{"train_examples": 197500, "horizontal_flip": false, "logit_normal_time": false, "mlp_ratio": 3, "head_dim": 48, "qk_norm": false, "patch_size": [4, 4], "width": 256, "optimizer": "adamw", "beta1": 0.9, "grad_clip": 3.0, "steps": 17900, "batch_size": 128, "final_lr_fraction": 0.1, "warmup_steps": 890}
Rows from block 6 of a small image flow-matching model, named by matrix and row number. Rows with one number belong to one neuron. Each number is 128 + 24 x the weight over its row's rms, rounded and kept within 0 to 255. All counts start at 0. After the name is the row's rms in percent of the matrix's.
Before each neuron's rows are labels from the 100 images, of 14976 (inputs lightly noised), where the neuron reaches its highest value: "strongest on" is what is common among them. Only what is clearly more common there than usual is listed. The data: single printed letters, digits and signs in grey, bent and noisy.
# fc1: MLP up (model.blocks.6.mlp.fc1.weight, 768x256), inputs 222-255
# fc2: MLP down (model.blocks.6.mlp.fc2.weight, 256x768, transposed), outputs 222-255

strongest on: capital
fc1.761 156 [140 130 124 168 100 141 111  86 138 116 137  86 170 105 141 132  69 127 131  95 119 152 111 175 140 129 204 134 136 114  60 141 152 133]
fc2.761 127 [134  97 141 133 121 107 134  98 121 126 130 127 128 117 133 147 126 138 134 130 149 135 135 145 163 128 127 127 135 139 131 136 122 128]

strongest on: dark on light
fc1.257 088 [134  98 128 181 139 189 116 168 128 116 114 185  88 121 169 142 131 111 174 112 133 111 100 121 136 126 123 100 140 111 118 163 142 140]
fc2.257 093 [124 174 119 174 102  97 124 177 117 160 109 120 103 121 132 105 120 133 126 116 140 125 129 129 128 114 109 157 129 113 125 107 137 135]

strongest on: dark on light
fc1.20 075 [127  83 148 170 104  79 128 123 149 119 150 138 163 121 125 170 121 126 114 108 114 112 153 125  91 129 141 137 127 121 134 109 116 102]
fc2.20 081 [122 196 138 129 111 117 102 100 140 118 109 125 117 156 129 109  75 103 135 130 131 192 146 116 145 127  96 118 124 141 145 138 125 130]

strongest on: serif
fc1.456 090 [136  95 130 161 130  70 147 145 108 126 132 165 144  78 135 174 120 130 112 181 140 149 173  90  66 142 111 123 138 122 107 109 156 133]
fc2.456 108 [150 177 141 153 149 160 118 131 129 131 150 129 118 144 110 110 151 105 134 194 154  56 128 146  97 151 169 103 188 139 133 122 125 126]

strongest on: capital
fc1.609 090 [121 121 120  77 122  87 147 141 133 142 140 117 174 111 125 164 104 139 115 157 139 151 131 168  80 143 132 100 126 128 112  66 175 130]
fc2.609 095 [135 174 120 120 141 129 109 133 138 126 152 145 128 119 127 117  89 115 124 178 148  62 115  89 175 117 114 117 107 129 125 128 117 120]

strongest on: dark on light
fc1.671 082 [125 128  89 117 114 166 123 195 132 108 183 158 128 137 150 135 120 151 125 144  89 111 104 146 153 107 137 116 112  88 126 174 169 128]
fc2.671 087 [150 178 132 120  68 157 124 211 128 138  92 116 129 134 117 196 148 140 139 111 122  80 122 115 135 126 138 127 158 115 139 123 129 128]

strongest on: capital
fc1.427 139 [112 105  91 190 122 118 129 150 124 124 106 114 133 159  87 196  93 131 129 116 142 138 138 172 161 131 125 110 118 142 131 112  94 109]
fc2.427 127 [120 133 142 150 120 139 150 139 127 132  93 124 123 132 129 169 124 159 139 175  91  95 129 142 139 135  99 120 162 133 118 125 125 113]

strongest on: small letter
fc1.344 108 [148 114 146 137  97 160 129  84 119 120 131 105 122 117 115 161 114 122 133 133 137 135 136 106 124 115 129 157 124 154 159 170  68 123]
fc2.344 109 [146 149 122 112 122 135 143 119 128 153 123 132 114 125 109 150  71 114 121 185  79 145 147 153 107 133 146 125 199 130 117 127 133 121]

strongest on: bold
fc1.221 137 [108 148 103 114  96 106 175 146 141 123 152 134 148  62 155 160 178 132 108 134 176  84 150  86 138 134  68 101 132 147 139 127 139 106]
fc2.221 123 [132 158 112 126 144 132 142 205 112 144 139 123 127 128 136 178 205 121 140 120 186 106 119 122 101 132 136 101 125 134 116 134 122 118]

strongest on: capital
fc1.442 095 [120 111 125 140 141 115 149 176 113 115 175 113 152  66 165 109 117 146 138 127 144 121 108 131 143 109 111  88 139 114  96 126 139 146]
fc2.442 093 [127 107 129 123 135 151 124 106 117 128 127 125 126 124 123 140 185 101 134  93 206 138 102 133 122 133 117 128 109 151 127 133 145 131]

strongest on: the character =
fc1.729 155 [ 78 155 123 112 147 116 157 132 112 134  96 159 130 143  86 160 188 114 131 133 178 131 153 123 161 128 132 102 132 133 116 118 118 137]
fc2.729 127 [113 164 140 104 111 111 132 133 134 130 134 107 125 124 142 158  80 133 133 211  77 140 117 103 110 144 113 139 133 136 125 140 109 126]

strongest on: dark on light
fc1.376 080 [167 189 115 132 101 137 107 108 137 125 139 145 140  90 142 179 142 107 148 136  72 119 104 141  73 151 142 137 123 138 118 160 138  95]
fc2.376 086 [144  96 114 137 139 120  85  98 134 131 143 144 121  88 123 175 101 103 108 162  74 113 146  98 106 140 181 109 121 120 127 120 139 137]

strongest on: dark on light
fc1.331 068 [121 136 147 174 146 152 115 132 143 110  81 113 120 116 142 135 121 137 112  99 119 147 148 109  79 114 156 127 116 103 141 136 125 106]
fc2.331 065 [112 133 145 128 136  65  93 144 121 113  75 116 128 151 111  99 121 112 122 129 122 162 123  79 154 137  99 124 113 139  99 147  92 129]

strongest on: small letter
fc1.704 130 [131 166 145 123 114 146 192 159 130 134 106 113 148 104 128 109 187 120  71 108 152 144 130  90 177 126  77 128 115 122 145 135 144 107]
fc2.704 126 [145 119 123 129 112 125 105 147 121 120 113 121 137 139 115 167 150 133 129 110 120 136 122 152 133 119 118 122 186 119 119 124 114 131]

strongest on: dark on light
fc1.601 079 [137 130  77 101  86 124 144  63 108 114 100 155 149 129  78 130 100 138 145 142 118 117  93 136 112 118 118 114 125 164 130 147 148 137]
fc2.601 075 [140 116 129 132 105 184 170  85 144 126 107 125 124 128 121 154 129 157 122 163 128  68 145 113 119 118 110 156 149 131 120 116 123 141]

strongest on: capital
fc1.424 130 [104  97 143 151 109 110  91 135 127 135 107 151 117 110 144 144 104 114 150 117 120 164 122 149 177 145 126 117 123 160 146 120  98 115]
fc2.424 118 [121 144 122 147 114 142 123 131 129 128 112 125 128 122 148 121 143 137 141 126 141 143 127 137 143 115 113 128  85 129 134 144 138 142]

strongest on: sans-serif
fc1.652 081 [125  86 155 138 140 116 155 117 127 109 182 116 139 114 117 131 128 120 112 115 158 121 154 142 137 124  85 143 154 112 109 149 145 132]
fc2.652 079 [142 231 120 104 154 181 118  90 114 153 131 133 117 127  92  91 120 138 135 154 121  93 143 164 116 148 137 119 132 140 143 143 133 129]

strongest on: bold
fc1.382 101 [119 146 115 121  76  95 145  64 124 111  91 127 135  72 115 125 123 128 140 143 103 117 100  73 118 116 139 147 141 176 148  88 111 129]
fc2.382 112 [121  77 137 139 152 117 121 100 154 124 131 137 127 128 143 134 127 128 127 186 126 125 111  92 127 130 135 110 173 134 131 139 141 125]

strongest on: capital
fc1.361 117 [189 114 157 149 111  92 139 131 127 112 107 132 129 126 119 148 120 153 131  94 131 121 128 128 152 125 127 116 127 144 106 144  93 111]
fc2.361 116 [126 134 135 118 124 113 143 113 149 137 146 129 128 106 122 122 159 114 115 104 156 108 140 129 113 122 171 109  88 150 127 106 132 128]

strongest on: bold
fc1.299 093 [131 140 123 151 161 161 127 131 118 101 114 109 118  75 181 112 139 103 135 140 142  97 107  85 168 162  73  74 129 141 109 154 117 121]
fc2.299 086 [115  56 141 161 119 132 142 107 136 130 138 127 114 134 127 165 139  91 137 100 101 105 121 127 118 122 123 142 141 127 136 129 135 128]

strongest on: capital
fc1.333 132 [ 86 111 106 153 119 128 121 109 131 112 121 139 135  94 151 131 146 118  90 107 162 124 122 115 190 109 137 127 145 105 127 106 141 119]
fc2.333 112 [133 138 134 129 146 135 138 160 132 114 127 135 121 145 122 163 107 137 125 170 143 114 126 127 148 127  89 105 138 127 126 114 145 126]

strongest on: capital
fc1.666 122 [ 81  86  91 152 143 157  94 140 145 134  76 138 142  78 184 106 123 129 134 110 159 136 129 125 157 117 135 117 112 101 146 150 139 143]
fc2.666 109 [123 158 122 114 127 120 133 144 137 147 158 135 113 131 151 158 136 127 137  93 138 112 124 134 110 129  76 119  95 129 135 132 121 138]

strongest on: dark on light
fc1.457 080 [108 128 157 162 124 130  95 128 136 112  85 113 142 102 122 101 130 104 147 101 119 109  88 119 132 109 142 187 126 152 164 129  75 151]
fc2.457 088 [133 119 156 129 129 145 165  97 135 109 128 124 118 169 123 130  94 169  91 110  62 139 105 143  84 116  96 145 140 123 137 123 109 113]

strongest on: capital
fc1.150 097 [137 127  95 113 165 153 122 164 148 158 131  94 104 226 121 138 140 119 152 166 125 120 105 114 121 143 143  96 123 138 147 133  97 126]
fc2.150 111 [128 127 120 120 136 129 131 133 126 129 108 131 123 107 129 144 129 106 131 155  84  76 166 131 153 135  96 109 101 121 132 130 134 110]

strongest on: bold
fc1.440 096 [174 111 156 139 131  99 136  86 135 131 111  95 130  83 102  79 116 146 144 122 147 146 130 111 178 148 117 118 152 146 107  95  84  89]
fc2.440 093 [137  98 146 132 137 100 131  93 129 112 178 129 116 136 127  95 117 134 141 118 129 150 118 113  46 113 146 151 138 137 117 134 111 127]

strongest on: capital
fc1.309 150 [113 134 132  91 127  98 175 165 137 118 152 181 111 139 131 150 192 128 126 124 134  97 139 119 134 134 123 113 134 100 150 111  96 118]
fc2.309 124 [129 113 115 127 106 114 128 138 129 140 154 138 125 111 117 129 116 131 117 133 135 136 119 134 131 121 137 130 100 119 122 124 140 128]

strongest on: capital
fc1.92 131 [ 91 126 104 148 124 119 125 115 147 137 113 121 190  90 179 151 130 116 106 116 169 148 107 159 162 124 162 136 113 122  87 127 120 115]
fc2.92 115 [134 126 121 137 125 140 137  76 131 138 195 141 130 127 143 145 123 140 128 103 139  82 124 138 104 124 119 154 142 125 159 126 149 118]

strongest on: bold
fc1.508 098 [185 158 168 120 195 127 158 149 125 105 133 100  95 149 155 151 137 120 101 137 138 133 147  85 151 123  87  69 139 122 114 141 145 116]
fc2.508 102 [143  74 140 139 143 134 125 167 117 125 124 125 111 133 122 165 178 104 132 144 141 134 109 109 107 129 138 130 121 130 137 117 122 122]